config.yaml
arch: "unet"
model: "image denoising model"
dataset: "pixel-art sprites of 400 made-up characters on tiled backdrops"
train_examples: 395000
image_size: 32
crop_scale_min: 1
horizontal_flip: false
translate: 0.12
color_jitter: 0.1
task: "denoising"
loss: "l1"
noise_std: 0.4
norm: "batchnorm"
hidden_act: "leaky_relu"
widths: [64, 128, 256]
blocks_per_level: 3
block: "basic"
attention: false
upsampling: "nearest_conv"
init: "lecun_normal"
residual_init: "none"
optimizer: "soap"
beta2: 0.99
learning_rate: 0.0034
beta1: 0.95
shampoo_beta: 0.95
eps: 1e-08
precondition_frequency: 10
max_precond_dim: 512
merge_dims: true
one_sided: true
adamw_lr_other_params: 0.0022
ema_decay: 0.995
max_steps: 21600
batch_size: 128
epochs: 7.0
lr_schedule: "poly"
final_lr_fraction: 0.05
warmup_steps: 430
weight_decay: 0.02
adamw_weight_decay_other_params: 0
Rows from block 10 of a small image denoising model, named by matrix and row number. Rows with one number belong to one channel. Each number is 128 + 24 x the weight over its row's rms, rounded and kept within 0 to 255. All counts start at 0. Numbers have three digits each. After the name is the row's rms in percent of the matrix's.
After each channel's rows are labels from the 100 images, of 14976, where the channel reaches its highest value: "strongest on" is what is common among them; "peak at" is the part of the image that holds the peak. Only what is clearly more common there than usual is listed. The data: pixel-art sprites of 400 made-up characters on tiled backdrops. In brackets: how many of the 100.
# convs0: first 3x3 conv (model.decb.0.2.convs.0.weight, 128x128x3x3, each kernel summed), inputs 64-127
# convs1: second 3x3 conv (model.decb.0.2.convs.1.weight, 128x128x3x3, transposed, each kernel summed), outputs 64-127

convs0.78 095:154110149120126136122109102115159116142100125195124091090109111105159128115134121119114139078131106133122135115109112130158111094115140111132112127136118179182197127114069110113165119123147101
convs1.78 077:148138138131137169137134137129168154071198153103131147138129139117133155149145152133133138136119128154115138105115154151115166093168126094106094125129189117120111128128070119143080128113123112
strongest on: green (53)
peak at: bottom centre (34); bottom left (26)

convs0.118 124:100120123145118125166123153125108162167136111137096121130119117137138138104118146110125113151135147149137125151142129130123167078126114144128140100114037130175128138073111172138130132136124132
convs1.118 094:152139130108129120122135136133135108158106131115145117129116095121130113166096133119130119168156107118104151152129138105105131134120148228144156135122129111125101129105195125113142130138137172
strongest on: green (40)
peak at: centre (38)

convs0.35 109:148149140133143142094138090119145143151122110152137149147124135143124098121129137126172124149105124171131116194139159094104118108112139146133120075178143230128120143143137103119155167121115138
convs1.35 089:086165170132134123114134127124124090093137109118141109091118146113104140095122135120107146144133128133149106123143108165152116099126122105117145112072114096118170136102120149170121154097180143
strongest on: upper left (50); red (25)
peak at: top centre (35)

convs0.5 074:138111128120120131113118131141116132106156050126133117079123114156115135128122127106083123137118145092090111142196128146136134125137099107137131137123124119140130117127122130149113100110110130
convs1.5 102:119091135119127096123154110103098178073123116147118140165110142123111119112115137127126122103108119216145153152103131115157132122134103155162131113135125128102125114103120158128122180079161122
strongest on: yellow (30); white (26)
peak at: centre (50)

convs0.86 107:144121105106142134139097126136105127138157120122132148117127130108132118139129131038111126131153110135118132139129112143138123137131153129124130135174127124099109235132115138103114109112140107
convs1.86 109:128142111134116155130122143104122140095112104098128133146130105176122114106104163190159135139087141116085103099141151107101130095159114153105139108105125142158093040106122138127142100120116142
strongest on: large (97); red (40)
peak at: centre (43)

convs0.21 105:102185149149114138103147154201109100141150155110127149138144141135136089120116118119123127140092144113146137126027105121135132096116093113121143087130143132118115118122127149163119128138108140
convs1.21 067:133098102096146165136100128091128125108117123143131140089084132152164132143125150168183113129145120130126091156147151145170130137143115089136149129111153184176116123151137120105124099133144104
strongest on: yellow (30); white (26)
peak at: centre (34); middle left (28)

convs0.120 095:127122133145144117127109095084146173084118110119121139110115124145130145125123133115151109130106108107094119140156118153125118102101139122148137101114117125142135135110145130073116089115110093
convs1.120 111:134115122157136155139130152185130115099148137154129098149124119105162109096059137130135135152142122142149154168120164169133117128105121132132153132099080118099129152137136130179134194153102133
strongest on: large (92); red (27)
peak at: middle right (28)

convs0.98 106:124156103165115107144128135113111183154110121121136128121155145130095144131124123059119131150114132146123159096135131136126099150139099126152176117119152129117119118113097173105135109163132181
convs1.98 079:122131131111150134121120140099117114088150148142120083114124163135078097140095128143156105111111110120114083156124131099131131131103122107085132085134142147121099161126149106148105159123151065
strongest on: blue (94); large (79)
peak at: centre (45)

convs0.55 132:128123114141117137119107124106236101123118090120109127115112117139134123148117121101107131131109124113136140128134110114112115108135112139153138141116118130146128101096122180122129108124117118
convs1.55 153:116125131115128146121124136141049137123117192122122180249146127126101145137130127121130123142136134133202123124132142127146123115114126134104104153142119131107126122124106080134132121135126114
strongest on: black (44)
peak at: centre (49)

convs0.110 131:098130126127133124131084131149134112102124142155105124111130121141129118141134123146144115124138125124147089168137130164113139093118123129173135149140007131127167081121131117137133133146130121
convs1.110 113:118120113151114116091163120128124145125150135160141142119142134132112131159162148126113139108139113121153136123134119121155119124145144148109103104145153116152085131092106121105068146076140132
strongest on: black (100); large (76)
peak at: centre (56)

convs0.27 093:145113131150135168133123165128139160119108062134141146149099131099130133131148096133130126129165144158145105095164130161124117135116162145131108111120141123117147145140112107132130148159177121
convs1.27 109:162167091098127112118152117097089116150126115120127107157109123165118139114103092088143114109106120078079147193078151161160107115108117141134119144133135134119120134107146144118081123090107131
strongest on: large (95); purple (25)
peak at: centre (45)

convs0.42 107:113127110164120115199121144125099177151125106127150130145134127124073143122143118111138130149107133130106182121139114118107146132128101120159171066134102117111100105094124147146125104136130168
convs1.42 082:136127128100140132096135138111114070083092125129105140102086129162058114135102108123145146110161126131159126136131166186131122149181134157119131112105125093129131171086175114147073161158098127
strongest on: blue (99); large (80)
peak at: centre (35)

convs0.77 096:085188171126114138099173140178090139153142135098112116126142139153107113117127130124124137145120124148125119115120115137115156144142097145109148149136144107112107078114120130130116109121142141
convs1.77 066:176097154118138112122091140099164131101097160137161082156109141130127155100163158129147130138115155113117161132130159132151093158108136086159123123140143125147157141149162117117144104118136103
strongest on: white (34); yellow (30)
peak at: centre (42); bottom centre (34)

convs0.109 089:120136092141140091144128139102118091141163138131107153123124173119128130115136135102110173113105105091124084112113108131127127149103139101137116109128127112177154113141119154098136092149120119
convs1.109 084:133101125203145143124119152138146139142136132133144120148135098110162115098082121118162091103105108197144143132130155124154099138105161153144096108116150197121101179103137134155169158132107150
strongest on: pink (68); lower right (54); white (30)
peak at: middle right (59); bottom right (29)

convs0.115 091:113179086105133167116101131127110127160134125117126065154157094138125095120155136125103123193102130113084116129125145102120153102135079097133072104102137121160131127131160136171106084084140128
convs1.115 092:137095125139080111127124137153124169108132126112109121138113129166095111130105141081148141059135126145160143146151180134122128135165124169119082096153121188098127136128097139129145166125158106
strongest on: green (37); teal (27)
peak at: middle left (31)

convs0.124 097:106152122151102151140113128128139100123132169141130136156132161144144133123145118137115149128128144148130119133110130116109122136122123112133095149128079127115104107209160132147127112139101138
convs1.124 080:132129123119107078094141107109098098115096128125128118142138087146117125095103105100143122096108138078120117131149105154136109122100127127136106073129110120087087138082167159168123085107139121
strongest on: red (35)
peak at: centre (42)

convs0.29 103:185132093116106145131106127117145145146135132130162093149117136109147143118131127088132131132122117115121140105132125150139148156138152125128115149081120129159118228132121111117125138139126114
convs1.29 115:138147131150100141144102116117086116106134099089125153104104119119119124098113137129101162102148140109096093140121137134107107100167113135137123055138160107126083081113147115136149116120139106
strongest on: large (74); red (51)
peak at: centre (45)

convs0.24 100:101100111130110119133151131104113123133096158144119127119149142112138153145123126151153109132118123096114111147126148104096149145094133121140131131155125128124145076137137126145138155123117147
convs1.24 085:123130185124121107112103110092131135129127096121138177146100124154153075088120168084112129094133155134120119149147125150099111115160125102171125113094144116140115142145164113154123118117126109
strongest on: blue (31); red (27)
peak at: centre (36)

convs0.69 092:136131122144109171115094124102175183130137139110147146125151122150095174154156129143163094124124076115174122127132141148131111114140155087153154118102104135110136140144149074144122145124141132
convs1.69 084:158139154120127087138149137119103092131139134112142102104079120134192084112113130098143130112167164095094110152115138157155133121098107100152091137136133141121089145127139162094114071149129112
strongest on: yellow (33); white (26)
peak at: centre (42)

convs0.70 088:139116126101128128138118135123111127154178121094101133131121116138212118110143107117084128124140110125123108149117148098159135119128135153088114139114110106144226125170124119134106126107100106
convs1.70 098:105123122160126116156151135167149113160103138101137101142143158117162161107136143152092135139147122137156145161103132155108105126152126150112096121080192133139046129140140129095106137113098161
strongest on: red (78)
peak at: bottom right (40)

convs0.62 102:166113162110158112116075124106137105125141124140139052097098124087116126141126099121129091109105143171136115093121104111100107114127152111172137135105106149126143136140128132095110103116111114
convs1.62 079:116138120114113183151139157144083113127151131113129136137123127124066130123116116156076135134142092120181102122129154129113144145123102144103151172127125177132128091140119108150150166158132175
strongest on: large (98); upper left (58); black (30); colour: red (26)
peak at: top left (55); top centre (32)

convs0.45 087:128114160077098122126086134088152112131128093161123093086106144103128117099142140210071109133147110161116129124141127111142113094139165136126139122082091125123105059128138130115131111142153121
convs1.45 071:115154139174119154153158145104125137135140142081153146151149124174119145119078101129139130141094113122167083090126123120120140102106083116135131150115123124122156126104121144168139120097138155
strongest on: large (67); red (31); purple (30)
peak at: centre (54)

convs0.94 097:133110094105123153126116118118137119123133127133121131104098114127130148123113117093116134108131096169141130124142107104124155135164128117124151126122114118150138211171094100116137135158081132
convs1.94 117:120178119146131148170159147111127114133116151113154124146132167136144150131108137107145139142120156131138135085151157177111139121090137144112082153109157129124108101085159158129120090097124129
strongest on: blue (34); red (31)
peak at: centre (33)

convs0.47 103:130110085122123139136104144127158176148123127121143126177104133131111107120114125121163124129153122115147173144132142133119113145147089110150106171150130131122147174140165099147123145098145110
convs1.47 130:145089135123116100114149111130136120169103098157108095179154137063110146125135103161101096087121082126146162146131119161131122127139127156082115140152132149140103128119145129107099132112170140
strongest on: white (31)
peak at: middle right (36)

convs0.79 105:160112122152149086126092153119121125100108116105141144110132127123129136184110160137146144057141113124140092103129109125152090129088149148140138117106132142159138087130023138116097133120110138
convs1.79 107:101130156122137149156155164121143163136112109129113137099101102156152151088146154109120099174104157114136127150147118108135159127149116109107114146122154142125114126141085131105113062120119137
strongest on: blue (45)
peak at: centre (36)

convs0.96 089:119133102140112123131099102127150109141150150152130133111122134122113132116125135115123117122182134110122111118132119131126145152153121108151149133153110124107164201150129113140135143104148139
convs1.96 118:140098135128126136148123121131151091101124084094162091143152133171136121098115106184127150115072157135122146106102111110161132102102141139131094097131126135169134114119154141128115139139137156
strongest on: red (27)
peak at: centre (36)

convs0.7 105:092157112113111179127156121107109147133111110102118128132130093111122092123111151101151138113122122118142133152110119122134139125229156141109150163135123106175111081116130128143142152115139109
convs1.7 096:178114095152149125164127124113126131119140118121115102178153112108133144130081130128136071157120129155134125103140127099118092121040139129142129112174128120110129169113156120115136147142136152
strongest on: yellow (41); white (25)
peak at: middle left (29)

convs0.125 089:154094138170115122124162105132119081133115084125115117106115122129149096149112150107087154143162123123146139155149129106121089142133138085158084095183182165120141161101166077116118139127086114
convs1.125 079:110112183133138079139109155119124129099182159120145111179150097149096139121124118108164125170151118099145135110097147086138107117091117153148153155106111126141168113139110123091163139131118140
strongest on: large (84); red (30)
peak at: middle right (31)

convs0.12 103:148079109114149138117118100116158103151110108130135146106099103107126130097109122128112093245098125142129114135126097120157119131132156137141121127113100110093131119168156121124149130090158114
convs1.12 077:095148088135121169186105141104117121153108164139146110142166157157108127158100098144127129080098100123132114151140144114113086162118133150106175114120130146092096160125119116153174116109123093
strongest on: red (46)
peak at: middle left (42)

convs0.19 114:101155102176128093098108166167111100133149133123071116122154151131116101119097133109087092133143150135125111128096128114102148129128155123114141104150126110074097116119110142226128142114111159
convs1.19 092:087111155101104174158181119102153138136117110137154095162083104102121133100129158107126117153110138122120085156164146126114120118149127128127140174107093090113118116151120140090116113145133099
strongest on: yellow (39)
peak at: middle left (44)

convs0.113 121:135128111117142121113168148135144082130116103122083128094131138126181150143124109087138114115113114115149086150132123080119141085127124127053120124125175116153145138100163124112136145078121115
convs1.113 088:105109132132141152143093138111135121144099122157150163156137112075145097157171159146114139128139125125178145115114133144171121123117105116229140137136142150132158134145199113144192132124141153
strongest on: large (64); white (40); pink (25)
peak at: centre (35)

convs0.102 102:128149131110134145138106090087105156146117162149129125119122143122104099132145124142130144140119095127107109140116114097124131125098173096121151095130077125107180075111099160113122121123135118
convs1.102 087:128104119115102127079153112092123099110139120129095105153108137148172103161118168107126130145100131158156154100134134162193128149107121119132086112137147181110077149158142097118099137127141135
strongest on: teal (64); green (32)
peak at: centre (46)

convs0.9 091:174097138115149103153113091119122120112093105157132160100092061085143126092093121112146102118132161148115130141174120152126111126104132126145124141108137105153137093126129135096110121153139115
convs1.9 073:106145070127146148154106121100136145089160110140082114144157158143111119152116100154160120147165107064155107121084159102135145137129153132131147112148153137147135165125093130138137121148133159
strongest on: black (65)
peak at: centre (43); top centre (30)

convs0.72 099:154087135132134111110077096111151144137141078162158077086102114096147146122113114137129105151167143104152144054135151124150100148094083116135124102109112093133143144132168132100145097167095113
convs1.72 082:120112148094090136146136157132102086155143132108099102166181105191076117112137132083105133122107138105124125147146134149136119105132097156133149147133087142096116184114128125133114133093130151
strongest on: red (30)
peak at: centre (41)

convs0.56 102:096149081131112109124135129133118149119134117141155148145120124108127105119106118101131103144144178142115112165048101129124148139124098156100094123175121139162126107095119123146125141136112163
convs1.56 138:184118137105115099139173151142153128135110119105120132141119151062131142107137147146130126115110137138151133133129141181113140128111132120120136125145107122072128139111160123121141089148180132
strongest on: white (44); yellow (32)
peak at: centre (53)

convs0.49 106:097083107136140125114107078161137098114139139119108162167140116145126155041109116130038127134116135124150106077144121119127125102135083127112133113132114119135093103068106117147130125143141108
convs1.49 084:153133139117123127146144138113145180088116140137159099102134149148143132141123124100168142115132099144166142104144134150117091129079144123157094167136134118109159124145156132123125153102153153
strongest on: black (25)
peak at: middle right (42); bottom right (40)

convs0.106 096:151091090119125175132096123110146130133140126124138139127134122088121139134125128019125113127155155139124120114132109143125145134158142120119122106114117135146126148137140120082122124124095121
convs1.106 120:120144113145133136144097129125144132103138102091122128156149142168101130120085167195148141117092117132112133142130124112105112109165117141133125125118136126141150094119096125172156113095145133
strongest on: large (100); red (41)
peak at: centre (40)

convs0.81 082:147157078128164110109106129101128141103153123128132152120106102118115164084113143058132135122149129140138113155160098162138157142135117109153164125106117131159135131151154135126111096128093110
convs1.81 118:113125178159125129101103098105123109114106100128145111131125141156090101103097141185109128088114140115080142124117132108080121105136144170124082077148124104086125095127139133108132105105105109
strongest on: red (34); blue (29)
peak at: centre (34)

convs0.119 099:092132123114114139128136187176093111163207122108092129125132134131128114159137104091135178104138115122144128128087128158127122112113108110115125140118132130122128129122133101180133123105110120
convs1.119 082:169145113126167130142083102098178107141129105136136129114134099116102163109126150130116131130144132095131139116129151150120102133121140140139129142164139132167133114142150142139118105103102107
strongest on: white (52)
peak at: centre (39)

convs0.82 089:143157115094117136111135209217112147119141119120117101132131119103128102133140119172120139135109098135127139134108156134124085096128095121116162135123150123124122083132118151159120134127169133
convs1.82 083:127132109086115129114133105076116148115118093087108154157125128156102128113087108137135121086118140089119160127104073141113089130158125133150122150133111104182157177103134127109132164114140110
strongest on: white (28); yellow (27)
peak at: centre (35)

convs0.41 096:105124095130120133083145131111124117114136107136106150092123111170133080140131128114096149157164145101079120127090146127079161115126114134126140104147158111116096187093147123166128127100059091
convs1.41 124:149117140129119121165116127156135099131120135119147140167103117098116151131156162108104130144118139122145098140132067103131096136147109081127097151115144118114130111119103169129150126132130111
strongest on: white (39); yellow (38)
peak at: top centre (28)

convs0.93 102:104112101119151137100127138117179133108120126104127156132118130154110111121144158135127131108122114164188154142133198117168104117118209129150086072161127125155150156117146130136129127147092124
convs1.93 090:171110141126104135132111155124110115109095182117130166106109128105113152176116146121146151188126175098128099126131109113120160153141149130126156127122123108126153142086122144172113078144078114
strongest on: yellow (85)
peak at: middle left (35)